Weights of a small image embedding model.
Model: 5.06M parameters, activation silu, depths [4, 7, 7].
Training: muon at rate 0.035, 24500 steps, held-out accuracy 100%.
Data: trained on made-up road signs on poles, 51.2 epochs.
Rows from block 15 of a small image embedding model, named by matrix and row number. Rows with one number belong to one channel. Each number is 128 + 24 x the weight over its row's rms, rounded and kept within 0 to 255. All counts start at 0. Numbers have three digits each.
After each channel's rows are labels from the 100 images, of 14976, where the channel reaches its highest value: "strongest on" is what is common among them. Only what is clearly more common there than usual is listed. The data: made-up road signs on poles. In brackets: how many of the 100, against the usual share in percent.
# convs1: first pointwise conv (model.blocks.15.convs.1.weight, 512x512x1x1), inputs 103-205
# convs3: second pointwise conv (model.blocks.15.convs.3.weight, 512x512x1x1, transposed), outputs 103-205

convs1.250:150161123131112101167131127140154087109117110148154128117105162163163123125136111154135151074166180143155143164168110135101135115133182144116145122138135145144139147132115134129114141127122124102139120113141157133138139119114121130116138136145135117073121129119123171139164146110141155101099148138136077113118
convs3.250:107144119107122105133147167149105135144083097133173159161168118133136134089118123136165125160094133109125126123138122135110124127116108119123151104088187150137096147085120131089089160132153120139130133064102148149150158149113098102135175106142137136163105118123155121077111105111138129163143116147073137159122
strongest on: pink face (100 vs 8.2); triangle sign (43 vs 20.1)

convs1.203:112139121108163147110172137138138095160113141118124159116172127129142131122127130146116100128170068116119138143115139101140150156144119151129103128144129103156164176126157110142100124112134186093124121137174117098096157118134132126160130133121101163115103089114097112116066120124123148138092113168110132149110
convs3.203:110111137133128128133162119115100119113162121131129131116089148096082129116111116146149155124099080135133096161092152140122138088096145145135150086142095177150123156129132104141151135105156135149158151137127135126152127076147128139130167131088121133099130153150121100099086188119065126161081132100149160133138
strongest on: black face (61 vs 8.7); yellow face (38 vs 8.4)

convs1.474:102131137106129146131137188151098153117100150126179088110107118120111105116123081182117081079064084159135143106164119103109162152120114134130143163142128152142143124126132162109128143109149129169139145122118126120129129158127145137135110118113120130131157155133115150150181132150130137111109118115177146189113
convs3.474:141163126148125145160104103128117132111120058143137128076182137160152166130140132155119131120099112121099119129117090151151102097110115146092072119089151141158142130149122145106125084134130130116207104135146119121132127080123123118143136160107117130116152102080111138189123143134165110146141148098126121096127
strongest on: grey face (76 vs 8.2)

convs1.121:101131188132136121144088137099125149145180137140083173133121104094123144120137133157144141112125134157120124145155100109162132137151140121076104120116122092121118146101140107106118167124093126112137141137163114092130128083132122136099169119160151126151094083126134156143122135113116145107110160124123104125136
convs3.121:150157045176134128133137150108122143120115153092095143126114121091128184121119073143156138167144148157160111140130140097107127151175128098143143134133139157117121087103196103105151117124114095144149152107124159102119127114153128092173137123166141108140150116108125140156134108145075142124124138177148133125120
strongest on: brown face (100 vs 8.5); triangle sign (46 vs 20.1)

convs1.230:117144100108120157125135103143109124126135145121129209100143141112156140128130152089140123129119116100116132123144135129152135155115112134120024125109131159199130090127124150138109115156128083126149133147126127112123097120169149117101090125143107139135159105114126106139124148117137131201115085139155122124124
convs3.230:100113140143131130118133108108126091107134149116131128124140152091129133122058136123136141125104128168105156174127130104121103148143124140144185103123114116085139151116154146137147109181172124101118132139121175147112128140136090113174128162109132119122126158143137116135143182153101145133165025116091120154096
strongest on: teal face (100 vs 8.2); triangle sign (50 vs 20.1)

convs1.231:124196139107132090130135195127113124086162100137120144097148117152167139123135117122112129145083124082156094153104121121137140089159108141114152096109119123069133184099131132164121133110134156134129122106135144130124129113139149124115139136160132146138127100077172175098125117110092129130154086138127158110128
convs3.231:143076111095111116138195116127143120121138155144178136108161097116124100141131157119075154181117093152137124154087128115127169116148113154094147106126136113147142065153121136148129146143173090167124145133086134146105115111115136144138114146124086117115069139171131102112138122107147142112124134111129141153118
strongest on: orange face (53 vs 8.3); white face (47 vs 8.3)

convs1.107:135118141144087145121151104105087173106138116098102163121180097131129125149121145090148149133151127095151151137119119114111162129145109157105134127144130130133149116138134090131103150118189120134163096123153123122136086156119120120154120120119130120101132113149145159141132132147101092128133127143139154094100
convs3.107:128114091132135104143140137105104101120111154141141108125113136122152106068143135133152129136157180125138093135174107109142141116111107107127128125112128116117142176152125148123091159115122139134162133082150142158159132103137094135179076122104131159156146150130106108130066160128151185151127082146112106130149
strongest on: green face (100 vs 7.8)

convs1.226:104100155075104148119121127101138134106072132150159173145131139125127141133124123159103163120157111136156162131118134119128141106154097113110064122140124109153114109139102124157158146127109157128098110115163126135090160145126160119104140127137151142148131119133099150153138095136123126132129161137126087111102
convs3.226:144097104126142114098135112110159143105132169157095130098116146127158132136161103105117170107128124125107128123153130114110172155130144122124113116123134105130150137134160134117128061116127101130113113090096130113168120130100112106109153126119140147126118201118165128126137187161157115118135145145150118118134
strongest on: purple face (100 vs 8.3); triangle sign (56 vs 20.1)

convs1.50:152128105141161091163109105123128142117090116127136128119103127106093040156127085140097112137139140116089110143103151115126109159171152124175210135093128148119116145102146133111124122124101105116107147156162131132104168128146167114182166097124147101146126116103133115144107122138083146143123170114127128169096
convs3.50:132117153137135148145128178146098120143125117149134126133144096136111147110137126102163152116146155118138112108106113153113119121128150122124117139127127148099111127093121151142113121164124127138127127147165146104110129095139122113148087097113153114120120133135105121111108165134138127108104125120132123169202
strongest on: blue face (100 vs 8.4); triangle sign (74 vs 20.1)

convs1.443:134091146074117142157122135134144162151121138144131115133185106110157129140132137074119118109131141096156116125105100105090115131134145161139133101144129145124142101128109138144128102129125079105120126114156122133103136087128151143165104135153112150137086181098145189118141124102102123143129130130118162073080
convs3.443:149143149128113131111123150121116135122144105139156085095121147159121145097125106140131111148136161169097132135147103099115124133135126131139098130102113081083132071138099094158101102138127170088131096128134129136135104160141147132140122158128113143144148120166141139177154146132143111122141112166114145133123
strongest on: grey face (100 vs 8.2)

convs1.473:160125156167131136172119130129119123133125112133058104110126140111117153170129133116158152115118110119120119125124121117128106130113110164068176127134109110121132142131156112147105091118105159174139111145150140144135075137136125139111140125136123071114140122096151129249158106104110125121135136087118123127113
convs3.473:132143193097116134131137143170142215108161083108187124146107157106127116124120113113121137076117085163102131099086126137137132161169145158128130124142143123123118122154155132128156107131129140123118115121135137091102176114154107129101119101132133124109110154111121127186104164107135119139115144131156116168112
strongest on: black face (62 vs 8.7); red face (38 vs 8.6)

convs1.197:135128111099145145119123102100159128098123102131149124137106125117139108100125132123094075122097121142134106114142140117101130103146152099188111109114128125132130089206091172108169160122088157141116153168131122135134082152147147151061103147141122136150096103123127069144067133116146150162142134121122138136097
convs3.197:132098132144126119116139163123115111144145145135070129150147133113087115095156136132140112173182124113115105182142109141160112088180172088087138126133147149119166099141116132104161151134103140132089127115137130136145129128153091152154117072098093091147128137105122121166108177127142102152128172119103122118157
strongest on: blue face (100 vs 8.4); triangle sign (52 vs 20.1)

convs1.424:137112109122119147115125110097178156165128142106069188133103069114117112123115139147177131064113132103108108133105126118121159124144176107197107146122130127130101126089157161122109133131182143125088115186115133121152146109155140116142115116134129163094065135158137138151126125119138156099117111134150095105115
convs3.424:146114129114098143105139128126173070131116136126091191098157145146113116094121147139118125178184107152137108138088127070147131127154106147155163129143092129133114122051127123158136121122121151129093109096098122168131083100130145113131141177130110134147152148093137144134175071137096118173093123143102122147122
strongest on: grey face (100 vs 8.2)

convs1.140:124124128148140137149115156112145131119143162106133144105196115136090140107124129111122079128125139144159159150103132161093135129132143137124116153100129141112117136092149112121124108138144099141133115170140132129112106141154148132159164120112080105121137148183142114109117110135114106138145192128130102176122
convs3.140:112122101136099081130124152091178123116119090081137129113105128091085140130111113136121141066119140142133142092127152146096157115136080160192116121088122122130118112141119115155123129136116133087174170139133158146114133124119118130123140138163143144142141115115163097147116117118105161155151137120139158132163
strongest on: green face (100 vs 7.8); triangle sign (47 vs 20.1)

convs1.266:085106132107114114151138154140156105119139083160114130148111108140109133128131104071150102121121108125126142137128095116121146123138117066127123150128115109111165138136157083165135090105132152100172123134141121130097137145106155120128095139148114080103133130134149131133091150111115127112121165118114111137124
convs3.266:094116123122126109109132147122133165123172092085129136170101119166157127132139121129105131132131131148126124127137129107172172075077112138139177120128167117095143091140105085147129143107171136124094111125163153110137102092126146109135121122141125119132108101095134109066111122143139148105121117148139115076109
strongest on: orange face (92 vs 8.3)

convs1.45:119171198131112126188132138130140135079141091137097094114101107108145128110126187184154131172173151104089143150112142133129153126107127162159086184116143113093124141164138121132111068137151180136140150106161123149106101139159104113149129127134102095161167152124094143106124135143150149113118143142111183105126
convs3.45:108108082110100129110145101100127154115086108130151098152116128134090097148138112178152112133139095065139149123097107100090120100090111124132103135096148137110134092154166122174147144134141108107155112173134099107132121147119118136135116151095110112127107136072098108087117115115056135137130153127132102078113
strongest on: black face (100 vs 8.7)

convs1.329:112114126111130116116126142117124143151143121148129130140102143117121132128127079141118146109177128119123147127104158143147101147179115112150138129119121128159129134100147097125139145122161116173120131145109122124096110144111138127200130104146121140127144130120070132086041138166151159138116144106107144126122
convs3.329:135124150197123136127152124129147138148180122100128094167127113144154099137117110149148112089168119150162103135110111158108127050081113097101136115089115082117104143120163125121145082118101142127121154113120108113137137148111114146171124119104091165143089098156151120127150143144148106153098109133126111122109
strongest on: triangle sign (50 vs 20.1); brown face (46 vs 8.5); grey face (41 vs 8.2)

convs1.405:129123138122104162096152112125161145129135198152128122142107149128156156126124149125127074134159129126118131152136178145132080130163125127115073133110127121114116120085120152088130110120115134144137118123091128152086123114096144126152088129130082106130162132049133117121149110133156140161143113135122096147125
convs3.405:111103124148124122122127117116129115137121139128120177135101119167126112116166154141149139120143127107105181057140146076120104121136166161126094132187153178119145113144075105125130127118094109125114129137145120125095120136138129146131122155146114154115116092125164138087125112110158155096128105179110140126124
strongest on: teal face (100 vs 8.2); triangle sign (89 vs 20.1)

convs1.160:147133162143112174117140078120131167143113072125126083145141118108129102106128143135140012117134137136169079106125112110140121115142111113104130103131119098115138115149132137153148149119105077117118135124123122139107094152107115138176129127127131120098143129169103107145091117113105132150110126184156176110161
convs3.160:125109100110122146114121099182094109141115152124107152136095136160144152116114122128140148129138147183105112125090132125113127119152139125162116121157160123136122104155141144157143140150116093112120112105089121142152155143135088129115132178111108127145122122226138142098122132147123148116134149117139149152126
strongest on: blue face (100 vs 8.4)

convs1.451:087110121120137054126118075126141156137149129120103161121100118183158046135119133099132129126103091159123124116143157144170106115093141142131108098124112138129137144136122131123095120116105122171139098098129123153112090131085114102118151138143081142112136148092128153123120134141090128137176127145128188098131
convs3.451:143119117068119128138120151143102128121135155125113112134102156131098124083130133160134101109127086114116153104110128099132131142131114151121136089116118147100153168095083133112121101135176152104116118138127141168155164148130138142170124074131111117116102159126122115130121157140122127119106103127152140098138
strongest on: white face (100 vs 8.3)

convs1.123:138122172137119159135135153134136118148141122134115098129123115097111122119129107129110138103233085109136144149156145077139136154130125118168163107127134073148149094174146109198113118136079162130113152143149135125126100072134158121171124116118113142109100159117118156125119141128109129126123134137108150128112
convs3.123:131132133120107092141130135106092113068134110137110126129083155123128109104107131147127135116130136097129139132133121088103145103093090089123139120126118101127115125125096121114135107097127133127117136122118116096123100132146094096158107105146124124139124144144132104083150125137132155084113112126084099134121
strongest on: brown face (94 vs 8.5)

convs1.156:116139163118125083096159158147160177124112098128162072133121118161074101124124126143110136155121163113115116118135116139112128131156126142177080114090127192126136110095095100151087128106120133137131123124094134133092115147119143109130113121146083173112140143153119112136116132154134126093134122117114139091128
convs3.156:104152141151135091128148144145155135179120097140149141113135142125111135169150144132109127144170122121132136116109155111149148117127093153161105171149134161110088100123170131160108126107152108121140133144147126106148151135146115097116120146124118128138104092127122127054131162142121111145127148133128139142143
strongest on: teal face (82 vs 8.2); triangle sign (75 vs 20.1)

convs1.195:117099133143106120110113150136138126181136093165107166132140136094095146119133124136103110057126126114131126130148143142148152142105104089154171135148124151134146140130108181098136111136187180147120104144141124136107146145143110139172132140063149110128133120138162159105126124126144108140100118139135149122109
convs3.195:114101150158130136153099140124140128155116159151133123114172077149139139115148161118130100119106138149114077130132123102140139132076159101118078131142139154145109126135134119135151119134170115136075118139096100090100112078145160134127143116155129130126093077129148136135154166095175123154099128097128131096150
strongest on: black face (77 vs 8.7); triangle sign (42 vs 20.1)

convs1.183:092155071149130134104130139141169123144106076102146125097104199153165155125142075155099126137149156117100165138111136124133121144119150112105104138115119144146144119140117155102128152118087120144128134105131134108151147064116179114107141143135107084154180074133168096100135139125107122116114146122089184109128
convs3.183:157135125159125146101150100123147134126151113115118121102108128150138101140133143165171121131163094095150145148127110136100107123130110093135114124153105124121128062085131144108126147137131154130117125156146141147058162121140143132096131119095086131157099114159131155116117097169117156096119127160115135169135
strongest on: teal face (79 vs 8.2)

convs1.335:127149104140127111146110155133130131169134159130108134156092086162145124115129103165123154140109159067118102142153112148131158103069089102098076160112134089166117134111164162163132109122144151105126117076106124127133151095121146134143137125144106202145106125152146108142092132132132107138110129149128084123147
convs3.335:133104143188157112144145170148134130156139164122136158121176136137109116094127138117109112122117119155142120097127109106099136109131146149065079163078135119096109125070095101155144134159147149109123126133107158124132126178118127138135152104141125132138133094118128156138120112121128110080127135197177133151152
strongest on: yellow face (100 vs 8.4)

convs1.310:155114201101115134107117106076138132154172138120128136112137139123105102126134129100106130137169126146167150151084146121132133133126148132131117144115151135112116141150155124051140131117134046099140165129125126111162144135128098134121161142092115104157158106121135183130127141160096084129109120122098109131134
convs3.310:126110134138112138140120138166099129117106140129156109160126179081094127148117145129109150119131163084088146157091130126129097185129141151119088081132116100164120115119125130105121141094177137149100175128102146081116121151156110131108166147128118161138073142152170145130095138139137085079132134138168125144119
strongest on: grey face (81 vs 8.2)

convs1.412:099129094128138110127144094150132109105116125112122119165129117118121112123107123130097133144159080120122158082120169113130135114164096179149074098127115134153139073145113135145120150137138144118128165097129101123136122137146140128164135138122066126128099157096145128086175101158122100118192120138132120168125
convs3.412:144136121103100085087135094108143130166092139146122122152143115176113135085145124129115187110092120139110145137144111131117076135133100114153140143130045146134123152157119171109129146141122131143167135148119141162096097126126118122097106151117178130106130109155141137103093111136124150111110091145141175124148
strongest on: teal face (69 vs 8.2); triangle sign (68 vs 20.1); red face (26 vs 8.6)

convs1.62:099086129158137114129125097157093136115140048130081103097125144134133141131143116125107128172168156136134174139166140140133159094130129138122135103118112159144101159127188127135113153121151097168124107128137106152155127143118129135097174126128161121092112131121154164118133130107133138144164099146141079164095
convs3.62:126120109110111127115125143117196171115132152100124108151120075073160125104094135090107109100145132139081113139106125153133108097112147118131190150129150128120155082170112167105121151153110146101128132065117137123138135067143133154176092177145076149121093076101107114171110159155147111136132118111120128147155
strongest on: white face (100 vs 8.3)

convs1.210:126115113135119157108150174111119145152127160098122143131178157142068138129127115150098151132137114128118155078160150096100139099125160118123135136142114100191145065108111120114138088115141126126119109144147117112127112155110149130198082140142082115115137096142174141109119135111095118126122113088118108092134
convs3.210:156158103163124132120148163159126148150123096108125125126082157159142145150141164114120118119105114135121106168129130146173103151133118134150097120127126104095146130103135146130145172126126101127086154151124134110147112088131156098171149190132102152116125162097153167125109114129143123148128117131161103127149
strongest on: triangle sign (56 vs 20.1); red face (49 vs 8.6); white face (48 vs 8.3)

convs1.313:159134153119125118104134108123130138111112135113145113142104137091159063116126133128165092113090143134083151126145127128153118111116101132129085156076125111121160136135126141166104139133080120119110148076157133136106139126152132120112118127086091136157104108101154138121130134127121147087149146115123135112162
convs3.313:119122092125129159110109103153123085108133121160122129177149136165146111149108121093105117111160096111129105126162091136154123114104117114069215118121127124136128179114172129140144103127056107118135122130122116122162117072129122147155145145101152127144165179131172131150110104112099106155169162114118109098093
strongest on: yellow face (100 vs 8.4)

convs1.365:079060124168117169113130093143133145143117121113093162160119149111117102120139108094155141128128176156111143129111113161131137146104120157103189144131135134117156154140149090132112149140086100097146128131123126119131141100162117125161149144131148129130122116154148132159104121142105081154126137150109141107113
convs3.365:130126105113115122175145117129127141121111123112154105117111071139134129209120158123127172121140135096154142179122118165120177104126114131124090147125138137113097131110120141133108113112127097142066112143133139088101122162153148084141124152147145118131148135095176132138135107112146131104124153116180068132122
strongest on: green face (99 vs 7.8)

convs1.312:135155138123122091116115126131126113113157095117117128111138120076149134123117121140125173137111160136139084137110133149121123121111103133094109129130141114106115128079127154080147091124148061136181154059150114139117134139168118123115114144120113131155124140173096119078158116129119139112088090173153112110113
convs3.312:118128102112132156143099126107123133094090107106109106189123165113117140107153119108156136131153128113173138105121117170124084190120135101095129138111124162140130120139160106146115116112189136153206144103112139159115122146117090134103163161139134114139147125107098140136149190105120142138142093128138118140126
strongest on: green face (100 vs 7.8); triangle sign (55 vs 20.1)

convs1.283:144121123126130115148121176122118128148105153114165101117102133134155086146131104122142081060097128133095131114110172117175145123110121130183122156112142135122095100116101163119129120117118124139152106148119101143133131122106114107107096114129101147103170119143137144124115121126094104125135128115160125125150
convs3.283:113149115101136133126122138119138136117151137112164121134116144147139078014132093132105155093102109158111132152113100110114124126146126085119131103149126106108105140133147106092180097154105085114163124111111112147098144113124135151108138078143152140121128119177120127133119093079100128162147119124086164148162
strongest on: blue face (100 vs 8.4); triangle sign (69 vs 20.1)

convs1.225:082119111132131151110120136123117150125122191097135187112076110129157145118126109103119127127115176169118075147138128070106120139152175123132120132153147108132094111173104122123134112126131172119076142056140123118085108112153121144134147142177120120111120108158184111121061124132150132132141144111126110105112
convs3.225:120137134136156117094127118111117118144119099116138102119096126120117093092086111141121159117109137116122147167124076132124169129148133110122155141113102108145149112106096174140106132129119102153139148086129115084108086146145096103096123098159126162119129128155153137091173140125106122134101133105159100140127
strongest on: brown face (92 vs 8.5); triangle sign (60 vs 20.1)

convs1.81:130096094120117116136122105144108144118152094110117160116158137156091116106129125109068118146161157139112154139125085124102118120140075105074098140101132130117133084091145086119124080137161123145152127143136113128136081125149109118122174147109144098110134158093165111124089125143081080117120122119125126146128
convs3.81:173145119110143112122129110148137106141117137153131141126156145175135135113132118131121131105164106120139122106088150080134124210117116126139103130162180132121159120144124129123107139133075146142088158116099143082137161145136114112115145179141113133141135125122099110117141122101137109147120204146174163110140
strongest on: red face (100 vs 8.6)

convs1.83:136187177115140137160122153126095124135128121090130123114127152118170119150125114157128138131164109134107133148165150143163091135129123177147124142123145183178140119159147179152129136135107129182153127146126155117116119146098113119169154145142150151123147123128116137161124131113137102099140169146111157153130
convs3.83:103108158139134135112117099145107112128161145174134138135106150168120111099116114128133151103112098107142153115079111096127128172139074122164099130142089152118126159110139129123126125104121114130171098138147143114143159058112137102160090145162153140128130163110129092146130137139142141117129157151138120143176
strongest on: green face (100 vs 7.8); triangle sign (61 vs 20.1)

convs1.410:184097104171118150129147124137126124143090171112115129098114094079131109134124168122134126142136124120155088109115146136136148194145121110118088123102137127165142105131105088126117116145135088114117126104155112133065122167113146137124118126140130128107127127122141165148141147117093106140111111132113124162157
convs3.410:145079153140147113146110127111147111128097154139186135112153119100138146173133157109134160156186104119076104081119160122106148174117149135096155154081153135093130114061103118135118138140202151153125142185047149155126137134087090133103149111153124118132138079114168100147115113146141132105148136091151124127125
strongest on: triangle sign (67 vs 20.1); teal face (60 vs 8.2); red face (39 vs 8.6)

convs1.63:127130118103129145077131204134103122081139133124161137121137148126086063135125126115122070121121111082112135158121147139117130110099132125220219156095129140144139131160129117114152146138138134121146117159121131125151114128155135123099092108116130127139115124082118127131129120097115116137132126081157118118133
convs3.63:132122124109158135140135130141136117161118151130142129154145101137119135025132111107118143114143139139128120157152128146108158133124110127123120109129160148122104124110137125114108109147140123138135111110126130173120141129124126136129122017134088135133125142148073140121129162140127098138149161110041165134131
strongest on: blue face (100 vs 8.4); triangle sign (63 vs 20.1)

convs1.174:105133146131098145115122146123117112114128132121082139129138120139153151116127158119146135143120125135150107114115128102152126110155089147108069117109139111099120120102000115134111071120094090134095137123155127115119152129131112131097144121157090113136103120131084115095154144131116133151125082111091140135132
convs3.174:120131153122112109164119068139148121128114080101126155147173095154125091102122116096094143135138113130138111107097179131165077123132171149184144156120122111103132136109159095120126112098116100162141135145132122111094129130118098164157105127120084133151111113147130126086124113134141129136134091121119132137133
strongest on: pink face (100 vs 8.2); triangle sign (41 vs 20.1)

convs1.507:129113148070132123112132101126148132096146128160154192134151140101164147115128125100066167147172123110123131142119126123155144137066165146085061105131131142160133100131111109101143115128110088161103161124131131143113105085132132131118126099095147143116139118150157145151139131138173119133129114140145084095117
convs3.507:112129140123177118147139119150131143141173144148156144170143124102138088165108141119107125155081139163132150091169152149139120120092131186137131136139106150120128116167131143167159112135171122112120142133152160146150160148132095114118129147125130121174115117118128150131125145131112138137141104117118128110121
strongest on: purple face (80 vs 8.3)

convs1.435:125103166177147123102139151144121072148128115102189125126148159107132149125134129130151185135139137114132167123158141115145151140128067146087154124131131128149119127129167138106135163129139158117107137154116142118111114107106145127112107144125177109162133146141115139109095127103143105138081139122138141110149
convs3.435:138166138132139131109111120118130102094098151146126098126181107112115103093145127107095124110096125116118112085155109151089121113132133127162097131116092175107141096120106146127115120138088120124184114132083113141120098114107109110150109130096158117114146083110158118121139132114139118070115129172093083134105
strongest on: white face (83 vs 8.3)

convs1.202:112128180135136195124143077130152139138134143123098162116133128105096120119120076127116090094146101132172139131104159112135151153145114102068159117122125109142102103082112145110117147139137134145176135099119132140147151154116156124157121123105117155138125100151121102109173128159136105123138127105150128118097
convs3.202:112106136113143106180103106110158134101109157145088129140156152195110123132129122142147134185086110144151154079113169108091107093083133126133122135154108111133156167138167116141124132118143115130141145110135115113118096144158146103115117104158129162122129090151123106125145154129126145116107100082114159097101
strongest on: red face (100 vs 8.6); triangle sign (53 vs 20.1)

convs1.319:119152174106129154162132108073127150117091093111111074126137133117136117113124136141114133097138144126114125107165099179117100143134159135173152115145109127154095152103103104172131116129129096144117112139142130109110156151092127116164129120109095050099177134123127154109143147135118066133161105132125159155119
convs3.319:121133126106134137139181171104142120139123141100132161188133139113104081108158133103164145120143127134158131110122143165114115123088043172138119090122160124144130142115121150137113150119163107167107126119141106152137108136111093165120120126109098114138075161139138115102138101129136152123133132137146131106143
strongest on: triangle sign (59 vs 20.1); orange face (51 vs 8.3); white face (49 vs 8.3)

convs1.18:103125094109104122119137149111102115128139119144142122121166142162099140135140152149161152119138128152136183131182103118141165172086077192117099121129160125164124115086119168064111146117152173110111133113103138140137153113131105117111188115139115128134136116073128128132099129133152110114121163133103117089072
convs3.18:160127118095127169141091149121100111136121164082107109125193139151107085129159121139138109161124126173166121129084135150107187133120078145163136122096127120104138163148124145088140112085114098087090079095149134143172127140135131132124095132132132150096096119168133163130153100125160105147138140124140134143107
strongest on: orange face (100 vs 8.3)

convs1.277:145156155129107147073108135132132132134128137157097137138120130127119162134141116148117128143146105126103160142130162106139104117151123101122147110128133141136119123109181125112105111141171140095142133110105126134102171155079139138113098120088098161139145142135102161121123109117138133121122114139122101137099
convs3.277:142138122151131175094120159146115140186137116115115140142118137098135159194138119130163131148150123147126118076138123114147166114113170125095128097122122160123155108154130143136123118130147120114117121134153105116141110105146143157143124113155159124134121115133130136112109145147139144086167099130152093144110
strongest on: black face (99 vs 8.7)

convs1.232:086132120111141163157099170124169129132132164132110119174134141156148117136116118152124121189113096123069111149137136129161126138155145130114084141122135162113127118135162115114110157121138126149088135105136141107119163132159125126132119123133091137123121147144147118153120126130158143138115128127144144111121
convs3.232:144109135165099123189129115131105141132116111139142114129101142075155150137148116127071129201113112127092080093136140118089140109113113162124137144129097155107142155128137135122119104127112092156145115146151096097168121129132132145127130108151185143149147161173126144107151073139128114131114111171144133126116
strongest on: red face (100 vs 8.6); triangle sign (52 vs 20.1)

convs1.509:150142068097111097166156172117157093159113117122136154134168101119088164160143134153131153157137149145137128125116131135127149133107109089073079131161127113138113165169086162147139137138143106114136143139119126128068065111122095124125094137118139135064150140140115118122140121083123080160104145097103164092155
convs3.509:108139074159121146132170144152105171112117083122119141149102128149143147150162149149128137111142135134131107131101164107109149132128141122124104136173102129128134125143103142106119109164088139144144133152147120136118126163135148140108190138098130142113147106118107123095095112132149144139134141132093125180130
strongest on: teal face (92 vs 8.2)